Weights of a small multi-label image tagger: 40-pixel images, activation swiglu.
Rows from block 9, named by matrix and row number. Each number is 128 + 32 x the weight over its row's rms, rounded and kept within 0 to 255. All counts start at 0. Numbers have three digits each. After the name is the row's rms in percent of the matrix's.
# gate: MLP gate (model.blocks.9.mlp.gate.weight, 672x256), inputs 172-255
gate.109 087:171074127150159132164128133155157109063101102134160136145058099112109086100160153155114103140136136138088205136151109096134108121093107158204070168154122150141100190104119167111090097151136086148137118142140076059184171074169176099122160164143109223124
gate.110 102:128139133072144120107149094117097137105055136133148073127110090128157147113173153138174152194105160079075132088118147117158085128115181180115149122151095111086144177110093150084188149112162092122068147069086144108170096126138131125121080179098115138152
gate.111 086:100117145155071115124158140134092141087133123073125120108125115198135136096159121154059081149162098101123098177089068121171112180128183103144148131129199086123133163141080062087093086162136064105120161178118076150094146137108130161155133117121145095126
gate.112 086:148137168168147124112107137142128142094144111109120159160125164160082186222148117101084142154083167142134132148104136143134109125117075136128144148151092082139064114132123140150108097065150065133105127077081146100104178194099128083112145125107176122158
gate.113 101:140085099192181112137130178141153093110114074121134093115114132150053089130111170133139071086105121125150104068125111097076143146093131148120130118118145133102163084131131109123219107069107179083095113054139151141184148124196093187132118081091104165098
gate.114 096:110145185118108129157161058094113102130164157073117133123119143064116127169143124126072090124142124108208119111099136083118105182130120140105136156213138116137129203129120126116116175164155083138111181124141094201068162103176061115143177156125117139156
gate.115 104:108117117162235154145139174133076138084155109156172107163075115137127161094114140103167159108154145164129156173128165124153113146117073157127118118169134170100120168101076125127108096121156141145151125080126123093156169133129199101218110178095129146160
gate.116 146:165180146139190114087112140100129117123129158127098128095118113191129162143134107094108146164108164149102129074132167192113171153121131167158144068137105066106131157088123112087089145070175147117085136052141150153129113112209174168110138135096077150120
gate.117 087:120144183085100123068132071139111122156096146160119187138082061048158112099215160159123121197097102094143096132141123088172126082164164127161078096117149121175115165130134121121105120103097151148115153122093139119177131115066109124093072122130079132155
gate.118 127:111142115155096169187140110119123101165062138152136164130117168194166077185136109131130143127103084107137106165140145169074113110089047137248139163116145121160102159118128116114141097140154141158088127188109101137069139195121130156076092095116163125127
gate.119 098:125133154138096118145145096088110138141189178076126098111174135111198128098099165145156110201100135102115095157076095099155124111144147142096068087198155148140131076123141099134089100158092113087148126151097099117023173138065094159166139080137129115192
gate.120 083:159076138060134126135145093115201143144132144163136174175051101151090126123080105143102162110122174102173184169135147137124061107150095140105119105119127119136117161133115179154157124126123158087181107157076160129152121144186093102126132133154128126075
gate.121 103:120111153150112141151119116105124130134037145164151169143128074105211149131160167112181173184120139129098157156157123097123132125141076165139113171144138064142144165068137107112131167098114153103132126106121111125084104169127130108133061158071131129135
gate.122 117:142106078146141163205132154145163110120144096135152158183136132121048115086115155195119100187198125168179128113130064105108118140149124136133113108098154100116127107114142090131198118102102113111144144112129171149175094107140120143110161091126097165141
gate.123 102:066081061198103109096129139107089124174183156093116127080074141082164098167164140119109141124112120123118141105143139089105171116120065087150167148137123101142147080120105095143162128143104097180106189128113100138108147189046176090104086119186088081127
gate.124 107:160179137073127176053115095070130209078156088125123141209175132148118161156116125085151163121079061150102137146131131097072144117113136165154152088132152122121125140062106127093087143097077137135104095170156138140073074137162144126117139141171124089113
gate.125 097:074168125126102093165131187079128077146191149152120128149074086131114170131123126183155124086172165127209105120135150141089103148128112172145105111151087096149143125138093111179193138124112180132086166090144115110171113125154167108112124095147115158101
gate.126 086:159112065129132115177195139131148159102082144147210146190080153092115128134131170133170122116127161095148153159121153133085130142090141101027158145135189153126152110143077127097133113136120125124108099126198136109160136136140095122112166163176184128150
gate.127 101:134121192127132099166126093142145150114137094161125112150102145094091113088139150164155107144113133098098098118120092086104109118157175118127105089122161128158128126124120097134081091114192103146153213100100131125177137167125121095080174177089137142186
gate.128 088:105130159178133106087114129092119128106214096076113143098204137111034083081125132118119154130138163121188166144126134140158100126177090080069077149133084138174107112089165172148105100086133135090081168095167146097084080096133194101163116142156074106147
gate.129 086:106074075121091150115108149155156096102130103134133098080107152164137100174123140127084148066136138123145184146199101145111150180103093148132130186182114116173087132170125107105120090177186137092128111174162093094129179135028167123129174110123108144148
gate.130 091:125108174163122158096176120076081110173125134115080150105096131120056099147120138135128104112123161155117134095178146125130083096133104135090116073056108101108115060130097164191192117162124119129143126157171138171157163128144121134095085136125091126104
gate.131 080:137188156090128079184152110138113108127102124118184126122115139092130156115071164103072127117092104123162132096118128170165158077117093101162095116090135102175094123139086132177205220196094127102107140052136152170133145127167112158135120158112072162112
gate.132 080:119201072057102134171104159107108140175119118126125112150098103122097132159103145165158136177150084142153198165119152129135145133112097175104125152008158111148134172166158140104130102134188154167123109097129123141127158091163109079154133150153121094025
gate.133 092:138135118097097144095128155126100146115111194154163147159107083110097158135190120138097113088151174110115137117099146158118098143129142123154164078023163096141118077070121103062197150092095126204111165105092113106170087234174098118105144201107096091136
gate.134 128:112115175155149109066093069162121104116101080151148197168157107177150143124143128137064135182105117129122095155143077117138076160138153105163154161144102123141134155104136164120141141174133116122139074110182128171128082134123101145170179158113125089082
gate.135 091:169156162034101094090154085099229156122096088128091114137176140139121100144132163101142102075108076152063140094131126084087146112189134143152177161083116132035102062068130173157145178078126127133128133148212125103128158149133126081129159146123139158138
gate.136 092:147129058166088102124138139131120141112110130188153117157127100095080128146125120192127123172120132168206087123059112114103107109128106128158079081114117180144127056113136075150136113173139107195110147155085138062144109122101078088098128095109094133114
gate.137 094:163153178069131139181129125140141129094133117131163143129125102184176105128166087126161096109107110065101155134131135119127156168169107191127094155139167095089113142191125063121096143115153131107112156105114103163062120147178178144152119134043098137161
gate.138 088:148181094162113159162079168160109105124137150139096129121184196135150121070118126106125094145152193130205083083125175112159119113136056123099067123085154060142159129149077134128144164135150141127132114138134022135135103125149146122199133139146152106109
gate.139 146:044162107104121175116151174111109161124112113115072122160091189126082158104154133049204171124157068113177124143096092116161113136104150169176128152154146080161086135132156101129133097162142045176104111161124085109121090180113142140118151163151151227117
gate.140 075:119075150107155086137149081152092168156121171171167129121089165065114131104110074177144125157103192111094131095086108150134104105053131182123145117107087136142128103115213147140145074182112128120110121164114127153116127119113097051143110129156109144150
gate.141 125:120098203102107108112144136154093084154106148105179148196102057107139106071141124149172103149135119115180145128170185160116015119136136193126056139113102143111136186109116154123114127051124148129079197070185150156128128150190177144059149132110132118134
gate.142 090:110097136101096184184102193126119086136230094103158115161126140141165142145153117092135136144170135109125147137150087129164093161134174143130152180150178144118104178185092074117102122096100127165176122101161100097164123133158078165157120160147129120028
gate.143 096:093134114147127135106143090114160122082183084147155135194121141081103141152091140143111122074148175064107198084133134121187130150088174127092120121104160136145118085117157124130099152072093127091103155130112133187196110088204116131095154145082157175152
gate.144 113:107171126106153155077147126131107111121137123135087147072111147179175171109114161160092146135096130161084122108049142148136153154123107154157169123151136095142105142099071131142097098150182159119113095112128183131120147120180179152171097121140103067136
gate.145 088:116119075125033134140147105127123099144116110129143131099123193135119178141132150147163094136094132166115116107152135126135070125140127169190099185134129146137087140137136114139110123042159078090134101161072153124117127170099106128130130150135146053096
gate.146 092:104139115149122093043155154152136103142123155172082136086071193127134109127137086114072182132127132135137132154125119158126091183171141156173121150076141104098159117147129102155129102092170085133132132102096168146167113140153168126125167091109124146096
gate.147 110:103062082149013128160169123091124145128090137156110106093133174162139100174049146133128114141200079114128169087152129175101123120128056127111174151065169125149138124170148121124159153170098157103111135140084103157137165119165146115112111146143092085112
gate.148 088:118106184159198175173128136127083122134058143130195148132110106090153147090111125073156152138148146117097138147069121112143106113123106165133153203086144118244157177135122124142113119078147157064132174129141133081116103192126070171174117132149130056115
gate.149 086:054123200053116160142121143141180164102126107162100161073090085162173077137177134157155126122112130181176155150127154151056144094145168102097139138199119139175138103116137123161157151145104143180109165141123112128094115151098077070134166189076147138150
gate.150 099:046152093109092148129123132138095167138090138143108173090175089150150118109126128135126125104092153122111106153128178097134168094134131177126121182182140176107124191135137117172122135170144182145119100118090124160113124158086148096142120111114163162111
gate.151 092:117211178179063117196141140113110118110123137105099073103096139173157173138083100118111131098150105147126112113171123122119134102117108156111124128158079115137120121059132163170081098122118127141161105153145135096143130122117162149130097101134129121159
gate.152 087:128134117070122192036162184093130074144057056082102120117064176142126135146141137124180126137078141163115097129104139141194055163152131116114139131144184085147133129183186141080136112115058117118098114146096141149115166160133143079118103101159153193110
gate.153 092:115157121129137144101123149101168129094148167091168136098093133130136127135175120142157142035139175125155122135131126126161183068154123126166162152159128071093148166062142140144089150096183097093101115146118120060114046154127147102147123133080113126115
gate.154 097:196124148204122094154118144154103136137212195144107114116100160138182108079143140135103136101143187133036161090156183141121153090100136127124127191085132096139129150151142119149171111088119147137116149108087111125125128153172132099139129148179117138140
gate.155 082:143101140120110101191152167110149141131147159119070106178065103144194132154115112156106083181072142113159136154105147113145072102059138116102099136082178135142108121080145108166159124133101126132119162089100118088149186085130138166074123124173133122139
gate.156 113:143168071122114107138175158160130061148135128191117103084165152101156122129123154130094113141124149140114175117159124178085099165103138111173128136166090080082105127148139057156091088156116106109128098080136160158157172096119157227120154149088095147170
gate.157 098:138169123137076101082119149104155129131085137104131109127115153122084058093107153129178094135127203174165121129170125208164077170168136185113139120108108133109094167114189098148152178096134189107116109079102145127145119093142053075176141128165091109125
gate.158 109:113171106181112094100088104157111135118129141104085122167100165140169062130080128091135156106115172120087108118146125158124129135180090135128065112117157121125177152148123170087142108147138128062085082123119083167100165119074103107180117152136138140130
gate.159 108:162175057154099096133112138118125151142140115122099148102202116154164129119078138130089106108077131153067148127129097101105099129099195064090141147144117067128160089182104146145098113127111066126154063155109146152124192089071147169123088084074096120121
gate.160 097:120112115070134135042131161124094117180119146147099180192131146121129030092159133136087117150105161140124107181094123089119123122085105115082190139131172099094156132105112160137138131138172110126132113177165095080078110127080128127083101100188129161144
gate.161 090:107179096133149141141138108128124108193170152151139133113100111131131163144128123145171140091103076141108126136168097109165184069091064054056113171161114106076102091102084049112126108132111063091096144112117112079124183117140191102095151136163140149120
gate.162 104:157135054161111112085126150133177105124115158156112090151147114168165115171166136147079165088098126177090131104149161131125104122152086122183148113159112100156123093100190120141142132091138118112124098120116116156119131147108142138126154172168161172158
gate.163 097:062154075149133142147148139093132129123134130094122089097084133117134108124111148112132127093138109150125091147129170118122069110139126153199112123113114130099145056152131123140189188088081107145088154189133079082117109156084098124090135145122112091141
gate.164 093:152097100087164117033159097082167142105150172133088121151128122127103090124146128175141078136125153150142153125108125155168130086150094145123147117125066124137160138141136118066191115106089113101072180202100183138131194066148164178155134119158145129125
gate.165 095:108139153132137108156140146091121135147139101083154140139076097135108090118133181126153114102101155116140171125155096116129111181111125116104087133130127151141132161149134152140156118104147100106202176118092067120173139124131161094119116118125147216103
gate.166 096:105067206130153047174096084095058148074156102128169146158122146143129145109126126122164156116180130155126105173161196147080091126095099196093113129070114104168193155176107108099116178096166071085096159178165186101112157127159141158117105156142154096178
gate.167 104:104092132157161116217127140195141160148094127161164117132080164136127168140185141122116160082134122156123145109139176083104157140147041212180125090195092126165102178077083100144147098152175154140179123159115114118118161098122171136122130179060130093150
gate.168 087:125122173136101099136150162103143095091173108110132162134125132162126114118113110130129157132103101165092136088103167133125154167141079136133122061190152116091144153134152156145148151163112144119073119166081151141119124171188157164129068172113098131112
gate.169 092:124162172139193142174162138138093100089088117128116154133140162151130131112146137123168153100121147074149120097211166143119126167130105121169170085101171179107095070147125122089124141164156104177158102147125170117187110065120138170106090132175081186102
gate.170 110:153133145093180067056204039108078156109152121101111110122182102153154135072094203127136162156093140111167144143161109157128154143125161115087137158093113081101122143141122121155121103098146134123173090160088108125139098095083118145125123142134092124149
gate.171 092:113115116147119124088112174107160179138141149108183154155130150101104100112062158131090149091123166165120086168118140164146112082164211093160114065112120048145150052162142152142171127127158120140099067086145143097113106049167133112102167164167122187096
gate.172 132:075161123087147146188154148152143100157123073195191075156105122118089105086150179151150117075165135171112136148125064077139168162090108144101115078116103098104162106114104114158159117132135146120143150116085129110153103125142150102128166110109087106173
gate.173 093:126129128103174144174068066142125086151078168141118162140204130132135156169144086172098124144164108176116165074108134096112184103104193125154081130081121083119191160131098149190106139176109127201092121102140114157137102128097162185164220125121095122132
gate.174 094:139159055114148126086135087096092148117093198148071115066132140170080090147101093145075097135146124150132148084151111220115120161121116139087168155129143112121107130109138132150148106139118142111138070154123156178165101109127070137158099149126125054155
gate.175 093:152139110191077138140100092157133046162135195183146148102145077167101098130099136191063127150088134144079194077103124152097195119112171160140141141133143136120133141123087115115125118152144079126097112125085121131111182096138141141164131145144081107159
gate.176 131:089125194066116190099166148112141133157073101180156114124139076145129135140197155162083122087178127118155151116131057084133089130084140107085122106148121166057134152120121131081141123147109102099129144116165159165135129134158130090069181167155074171104
gate.177 115:097151107195144168196064167137143165137179127072145132117132105097163147122215152140116159117113099112097153094114202079103124113082071097152130124194085134090132098142149100153089157219136072140124144170107080140146149136083146092095085135147133149121
gate.178 105:141139177221141118149164123148129141112140116139125140139058105112153147125132151122083184070071169093069151081142183088170154165124101139119099122194098136106167166113129165167136118177143113135129160108113128089121121119116166130106176094150122180154
gate.179 108:118100174100127151136142089180150126131133066193146184147175087137067116144146074134122134123163131155109118156142128122137074137108124144167141174025184124163131133096123124139165108115131083076155083165128135165153100110210099156115138160099111161111
gate.180 084:117113106092162088103158085136139198158193139140129151191100146172170072095079132114115076088190123122181153131118123103123110106087142130110089090118140149147118144175205159091141143121114098120072153105052089180131170121157121183097129150087099095182
gate.181 091:137130194109156127113093097110136136103060102129081139130096117128114148146143138129163135130095066145151086152181195138084078118147088221138182132116165116186187090131109166117113118149134115109089118145179183141132126121165143106168099069087179139106
gate.182 082:107115137176148089124073099135172099146144143088184090102132141087162109164109144039126127108081162124091164143093159154119156115188076099132149177110157132101105159130108152110189088149148144084107116115146189149077116154158160090103094112082058128171
gate.183 093:141104068107097147170178199100108100123152141144136102113202126164095103107152145097160099112124124137101099150116081083069124124179169142165141129062106053084110143118179115132118109130134148151128170182127157118076139087173088118144162187132160119091
gate.184 090:090118140143106108127131073099171099119062108114218131099104130162151144138200122195119134086142169092099132166144090162156114099072128158115097086114135142107110157165069098092166093151177151148131212167147117144135081108113102155148127144152089140143
gate.185 090:155109123101113092133129083084092137107209074156142121128121118042184051111161077132121162093123109113120081135164148083170085072149036169139154125139166111072087139214169124096082117098116107157120049141147147097157166156101150127133161136174092098079
gate.186 088:144132110087113123102108139129207119131155133096140146167100166136054089053117091136112131201154119127122128151134083110071066098145164096149070108117187177098119092140146076091116096138061133136125108168137120131073121118117168084187145175141126157116
gate.187 102:117136203093123169161123146162092143120145111104108127144123128116167140084131127131156171172092094163121137126138199072159024098155114151102108137138145067118103129101155144147095116140121180100139148110155152067108155152150150112088149131077108131117
gate.188 126:049096094127088160160107189105105118046170086110148119157112141122093153116142119125124151115151136127115148182091107098128189104113150144137117142112114160153098132045127078156134162158145129165124121130104145137093099091132093115141123137131128131075
gate.189 086:105101070161069121177099109097119074123147173156136133096113183083104078154121204115185159155157077112148133121099135120153165100138110174067168150121151149118134124143128134089166108169125144136167171159079120154121092178126106151197134156105171088112
gate.190 087:137137134098125169133124102095102150188168101115151177142110107120165163131146135112147080174099104151155134177112152081120141089115154109121081098178119104091132099113104146133111156106134131122063171094092077114184097081116151096094181044159131119095
gate.191 089:129082128108113124127067176107173176173157106079114126174132135119128146148163124172109111143134164145098134123144154113189136068120149128126127131084177122136139093151046075160138119150111151111100150190090194162148157110084149160109079178140152117160
gate.192 092:126146100087166124141134097120110114134119169156099132098135113115114082092147098070130141173099159112086149139138114154134189158102123106104182080125149184171139128148185096160119147030141117188217071133168139105114138106130186119124183112073118092159
gate.193 088:121155080116141142171159160122141083151131088166081101083158118134102115157135098097113131155143208152178184153118080090163150121114156114108074153068089113124059099118098140106141144090093087143110125087165146158140125124083127082041107173156100086150
gate.194 088:087166138177109115135134097106135170145191182112148110146103135101109089125088101142130159142106116111164180083119132208147151084114116071133107152066090170170169115134141114102097144186110114114120073081093103145134146166051136193127150137175069147141
gate.195 086:119154115147123104132073098148127139119153154077153139155100114096141111053109184136123142207111114092109112138149087182102130124097148061137115111159142139142190123143134137158131172053151136129208136079137083109103173146088051131089124098155105124121
gate.196 091:143100120144141105130130139092128098145114155134119193123082171133176197196128092159120143112137115055080153109199096119146112161138158103072133159085108104159093132114103148155071110184125185177159142095137105151111149143077126080042134121196105204102
gate.197 098:103113127131141097111156146154086115140103134159092119143153165118165169138141143124149114118158096146111127196133147124148134163127121111088052102151196123109104161132157104159134107135146063056138166180135112069120096096131103186122136092136131162081
gate.198 119:117091053188074135143117178158145049173160166149137138139142120126058111140131106127079153111128184093102125129117141157167061130110036127141114093050125112126174098141101114109169160132110127181125138079087151171159134066135113136171142123095133130134
gate.199 089:141158104113149173153189064077164129102105112118116134137144157145157103146108166137093165093156078152160123151138204124156096144120162120161124161102177090159165203126062097087185163126090147149141124117096134144126175148145145086164099141179120171130
gate.200 091:059114135128165165144069179082117177128086110099122108080098112117164115074160084145077119084105129156157093071117148140146134136118158140112152160144091126115098131140153203110189102141104129130114169192140201132114167097121087127104093166096177125139
gate.201 100:144152122076106086149143195087132091102116132173163065167108091171050091143107126205105122118122150080147079157143069173118153137080170158099063160134140107070105164088094144109204094111115110105160133138117216162174088080182114125122134099121108187163
gate.202 086:162111084139149128158085109149112166118113081081150122099146113091175103192134128124116175131097127139184153118133103153185121165159158224174127089109155126098105203138194158137148146147126146161142151127065086129159140138081135114095156128127106130120
gate.203 082:112132141122068086165104109073130107138152148071125127030159164112124178156162154153116113111141124149098110094165098159130144105119139143091090167147148141196137099134151183060141172166094187143165038159200146081127128102116072125107115094128139134109
gate.204 092:117114143126106161150136166148090183084044110139169071093152140096105143137124161161146129159136141105153148147158087150172128166131110136183120125136124095115120136124110108102096148198140232107139189137137133128115146175140128171146098091154152086079
gate.205 089:121119179137118149131182159179165127111110095152165080096166102175162058161148125122131126177128117083088045170110084085115186120164116158179158113066118111126106119142140146148150084157131091133096072096071119157070120122125049133118122135117095069155
gate.206 095:101136137105151147118173109094136084158137083134141088139149084135122114109156102127161092119150099072151141148196092145134093125134163156178107176068114115133126123038090094086107088172203136101148116148173180182091116139146131101062096132105122068130
gate.207 101:138103135120116084055160109054126143129166153112148123118097132161028114146116178145152131159155106162107127070215110136145126156100125187123107108114082149124150108171092129121166100099162103081092146096080150137105115140191144113136115144084074142135
gate.208 103:109166123136114093109188117135115115133098087134137147101112199119190124199092130105149099141177117132111139118142127178105110182139123097168076111085147090112153135104160086110153071093121176159056144164134085132170149133185171186096102085082069138113
gate.209 121:131145137107089131018128089112101150140090097102147169130135093188171123073091074164115116167105152132114158169127069129141120121092080129089148085104136121090141141061132162136105127198133121112092098144167146184167149154185053139149126197098132081137
gate.210 087:164114120065174131103190118135123148116113146117133146103114075160159172114132109154130144111080150086165211139127120169119092113116093187151121143109079132116107145161180123154158081144139114132111090145139137176136196141121158181110128114133119106176
gate.211 094:071105108130145104143093205140095128167154094146203124115089089135100154163110151118148196057084116137103197158172216126108116167126065149123103075119174107174112136103119124056145095078119143151137144109114143136158159066101142188111156175137088102126
gate.212 105:111118151116171129098139027136119168140184122173159134144121135138103132081140110084145164129176070125151114079103110131119187061124112081135088129136155103107167144149097157117140086088071087107178130143142149183147171104075175146125128169122103162124
gate.213 102:130122148086086121151095132133054105099229129106106189140107142102195137135134068117091090128105082070098118109119113085156178146075116121112130075222129132103107153144092075095115085119138149117130133117125140110103178113158073112113108134126116151176
gate.214 101:177099073148042159129136151147143167122080107150125107138070154136086079183092102123090130147120136145132119170116096080093166105140135126135119155095151124152142133123170124133158101178136093124134104107096124100101057126142108099146152125101100122128
gate.215 105:134122146128137164100170164104130086087111131141053135123118175142143112070139133113177099119116096190155153131162087116148116138109079188132076127057126095125089071159132065167194106159147098117144156182145134145162110114160105172167151106153062159168
gate.216 088:152175126139190150149181130143093176160149159129165148134118088134129164091195094103142110132123178168102123107181088137107107159120088200158132103135125151103071127143084135094138170172137200116141152164118090115136119122180176123126127124155093129147
gate.217 083:156110133153125178123083098083163124136114135157096178178103103127161166152141162083086089146119106062147159113116119112134097147162126169140184099151093057165190157114120169076084073165108168140093154166120187126185102159193144161122185124056119156113
gate.218 085:172211188135167127183144130145108140160177088113195131142125148161101116148124115082131133177114230103125092139116119141081144126089156156114127125172134168140149150135142105132091086118121119136152140120138142094116135150117088103187183130134116115128
gate.219 086:114135112137119149177094066063171117083080128110151201092126113142152119165066113121116114111122151154109120078144134186145138127129102125148167062114124074108171084061147064151072141155115109123125151140140095140158132156114132119075086150111112114079
gate.220 089:143168077117161090183200061098057097121142094079116112114113104148145120141061100114157160143144143081100094099092098164114101092151105154150141115108072095106182119089156239139120142083194128130109120153129110134087096160111164168103109054108190135155
gate.221 098:095171097113097107157129173155125159102091188187097108117034104090147161193135112125167142103111160119093153137157142117131167117049128166177137168103148148113102125103139137112162140138201157130067110102100095151149113092163175133120115157072093185175
gate.222 098:135061131155094115110131152128146121105151131126119136100026128231111095158171123067129116179118112134093142113129202123112126158096108124140110108084107119057169177110091124117097134184105148130070061133138107092106069126055154096101080139120161179152
gate.223 084:114115095126131109128159108147132102092126123138106139108108146137160116039105117113154106081144166086168148188150102179151118123129134139190095128148111138109172111102113088146114126137098092094095090104124147140160041152089142120130195110158128147114
gate.224 092:158103099155139151084194160117153113172155152112140119110115169189085102145107122136156122135164113165103143097142114141084161108127130130155125166108173106152182112175210124151166169101141091167092120112127165107141130195124144067105128175202134106104
gate.225 161:127144118075100113113121128096131109148142135175139122122079100112154142191160149113114119084180125109137109084164132110144119103091104089111078125117089104152121129151175125089091105068112108131080110164172104190149143091137182138050132109175128139127
gate.226 087:080181124149104118117118111168155159128121142107151059128143116159111134078120150131123135035142053136160116103139140090089212121038138111103137070145085147136114148149111159139035108117136100189085140139155105120113180139135062138189138088153137138177
gate.227 151:100108177162107144185105070158170095147138050114165135153175095140129096081140161193094135128115187167120101188150129134153137125158129095128127095097149155112148130072061128124169122131087175153156175105136127152159155098155038138124143108184053110123
gate.228 095:131107168063119155118139156093142117139075065167116103127104088098061118158097160111108144124171100089101164133140098193104067096104086148121139096057171091099165179122131112151101117068110149088099229141110107161118153095197071119101110136116146121147
gate.229 085:092182137159160180157176142071104100090154134114125162158175077112090113076159095130160120091093124081144164132129099177103149129190112115158137098158107158117090119156055156113111118181180189084103120117132154093104129190094096088199134127119091126128
gate.230 138:106145149119111107149141107086151104120126089148106141133108086084111138120159146167139093097130123137155121109175048065127136126053120137086152157108143153086114165105127134140110081152076053139115170115118122119155131134153099119071200117195099142129
gate.231 088:172108114121116112114139148124173154120083103117135117138109086203079094119127133117156068150143112079174135149129141131148112119172119150129073127081079155175121129099124171190138162174109168100181053198051122104078134088168106116114139150134170163142
gate.232 112:162105135164083113098149085116161148093084152135139163174101152139117097111082143086065119071123165163128085162133084191116120106143091162145122090089188108130095126077084136065130114102157136128085140142118196202092138151216156147093116155111152129122
gate.233 100:108096151064062097077138150129109164104111160155103152106148177134031109144082161147137107096167074150152113193078074135130130123123141152175141158118144121061126083176159103142124110163107130034145105104098110125102118152138119116145177198134151152151
gate.234 110:127207136151056153133193111150094071095151076123108092100134108184159151154114132116131088117162113126100141130141157145159124157126114201077161122174129129168128137110087136155090083143145132088106124179120129139141115117159143205144143118151075091168
gate.235 083:109151211150157102134142132153135064103091093096140130173138094099123099172130177182107150093124123143141085126114101104162185118125182138076114195092142129120132163106112128109162127102091110134139198134108102077136150114133153130148104078169160115165
gate.236 117:089166193135134104134142064161116093152154076119104162161138128127104164101129127095201111147096096169108105126076143095138194167101128139096128116137093077103118093155178131128057138112190148153161123142180122092142084128146174122143137114147156122106
gate.237 082:145152089173106089106116141168111072150197120120102151121098102130099114106161124110045114135134193140151144084125128151140133125103088127118130173196147161111182102117123071093147093140137121147121048136145123079087091084116123063153156210086086154094
gate.238 085:133092133151105136103133126149140076173119135157152146088077170102127189139147131128139135106162087103176069109195164146167120144132099137180070149198151148170122151128065130194135173124083095121115142131134125105070143083200187087124143104129100067099
gate.239 096:164140157142151118134078084118172130205124185164148150173147122141211152135134135130099196143109104064126134126146117105129117121183134136102121089077191121141159144109149207125127129174112129127134107195119155150111137160172104081183132129106080062160
gate.240 086:165117094195113144151110160152109182125155159156101162192148145138186132145171135139206149142155102169118132134132117081146187147094081136161162108190116154127062078114118131110159154132140160087138126120141091148066119108082097119144105143124134100152
gate.241 143:096124103086096156160132184140114118131127134129126085171140142142075076179099134159120101130177087160135173149147097091149095147131075141140107073071142114166115148108112062124214128152113133110156120121130167145169094108208098150160142140118101125175
gate.242 081:132139179171124110122104139119107136160075162068124145140106152057137111113155130119125104079159102072082136124128141154109128118106187149159142135120159120166089134100070140198122107192217160061076143170099155168120205063126150094103121134169194101058
gate.243 086:132161135116116111142121102134163140117220120156094135096158129158156153176189128134131151140105138119140123094161150130120158110123081100116151151143123103136118134073142175182164148132140153154100162115069184123161115110146159142104112113185109119079
gate.244 084:099157119157132135053173109149098164094096125124180084138134174119133089025108148103188134113141058125116147118125092124113123064168162116137128114122134120143130086138155098098116124085151074114119161129138079132140119158164166084134167156109142165125
gate.245 136:120164100176146124111108163152141113146199141087096104096149131086097071034146169136133142137140151186077139143090129127162099151114137111172152083131113164020113100146179123161175139144174129114150136095150175095169122117081103118194130128140132121137
gate.246 084:104118110135111116149094153128103112150138070157137118156144144078118219125137083119154135138166102130100161136068156091152123147217174109184138124167075135166198113129132126064120111165132160140133060146100139153193094156062087149115082113164141170093
gate.247 154:132119088200126109110128155169111157113164156109091143093124136153152040062081140147083118141102165172136146140134166151132145180142102148159108153114137127143135102164157130186166128177156134131146086153103086104122161170070105154152094112118141031118
gate.248 112:119160079131047124161130119109143059101184065117151126124139076126143133113177149145165094071185162114100132116176097085107144100101145083098109111155110154114153131139131114164169082132088082150134201089136177081159123115179115138022096111148105124146
gate.249 131:121113124111109175176124033150112157129132065118152116176174122111141167055156158147109158138099064120118135179113050101171084120144150092100098121094097082145142126128128104154108114145109071100155078142123139147148090151154124120124119115118128098075
gate.250 094:164127149092139131179148150151158106137204179121142104143076063129140165090121124175145109101139101080110122149135151207134147093158107132099135149204090104091129125124131193109131077129164152136140078145121127077111167145170109122127113164135153115099
gate.251 093:135150128126107099102176074127126120142124107179114139145101113163157134097121065184091132092149114098173113107093104136101161128177113130102147142059123114111136080120113120125158120116142107073173162117181135134138181139126080117157116140107129087125
gate.252 094:098145141169119151094142120065128120159151153139089130115122112135101089121143093193127098127157169112130152129119103081138151156115169109122158106093149167126167168122156113124166145164123044171111155106136064085134153115110106145178117163123141145126
gate.253 086:161108142063159133094084129082170189069154130112088084108152130097189135129084137168117179130102175081089147108117212112115162192118106106160176135137156105097092123162123138142147199166121129134065106120102123123090185172043175136139098077132140145074
gate.254 088:122153110112129119075118121135133163099107066096065163083079137182128106141153185154125125133185104093133171116142151127203113106086169150163167111098138129153114123142139098148153176099142101099126213118116124166090058138101166160123180169145196138151
gate.255 142:177115131128090104086134148084158124134161132106077097135126184185058061061115154177121110148193102162087173136109056127144123111141160123089120135136115127080113121148137148104168101149088075133109096120135139146137084060088099157147143142116107100094
gate.256 101:138159099119028189171115164107097159133141131133118078090161179145093137123157171143149079102147156094132171101149117086104115152081117169209079200098123083104105093134170107173144089117142098132131114119082151144127106127141157136140112136169115181132
gate.257 108:029129137179061110168099135101144098105087052148146153212163135118124119121139199142104139177150083111102173142172167127148108066098142155145128123105144134143166113165163089099140135164153132080151133105131131079084095171149098185096181075145119113143
gate.258 129:109168172111097127198158139113189133151194046162168099133099114054033113143150115157155142104187107122128121131135094113137151132072169148174109109084104121141138102130179072119094106101142104088147194080125138107159115144116078178153165094154108157130
gate.259 084:157138154095106096060127113131136083081172159122169185145135125131077088146142143118086117159095147094134142144131079081066116116104159122168155098114060120132113115144079109174140140150136128157089070145080098092157132117180161136156142136137130156087
gate.260 088:146158165144145155164134117116173118168167090159133138161077123120158148145197155149140187124146090153081098094098118102172166139190094141115204169126092130122155189097102171168083108151220109151159098113060136172145137180145155104142137159128154099163
gate.261 116:126123142058079159133120168129143074128059114181165126135131147157134098137209138133126121131098042083111151151152158117136088114113091172111122136095144140204165105107159072180130124167088093113095137173084127140135117101127114123113127172099101102147
gate.262 165:101109191096140171129102058112114144141102083111105166176147175097066138070157153150128168201152114111135124151070058106176112159159132128161102142099132113107092119083162099106106132112154072108174085151155122129146054176110137144129122160163130141134
gate.263 100:151150139141131065169179157144138133149123141102144213163137089136180196124159116112151097128075139114117063104140074092139138095090142121128132177160086125108113141100144160128111073077161147110143156160159111094131155159161145133123133127129101121078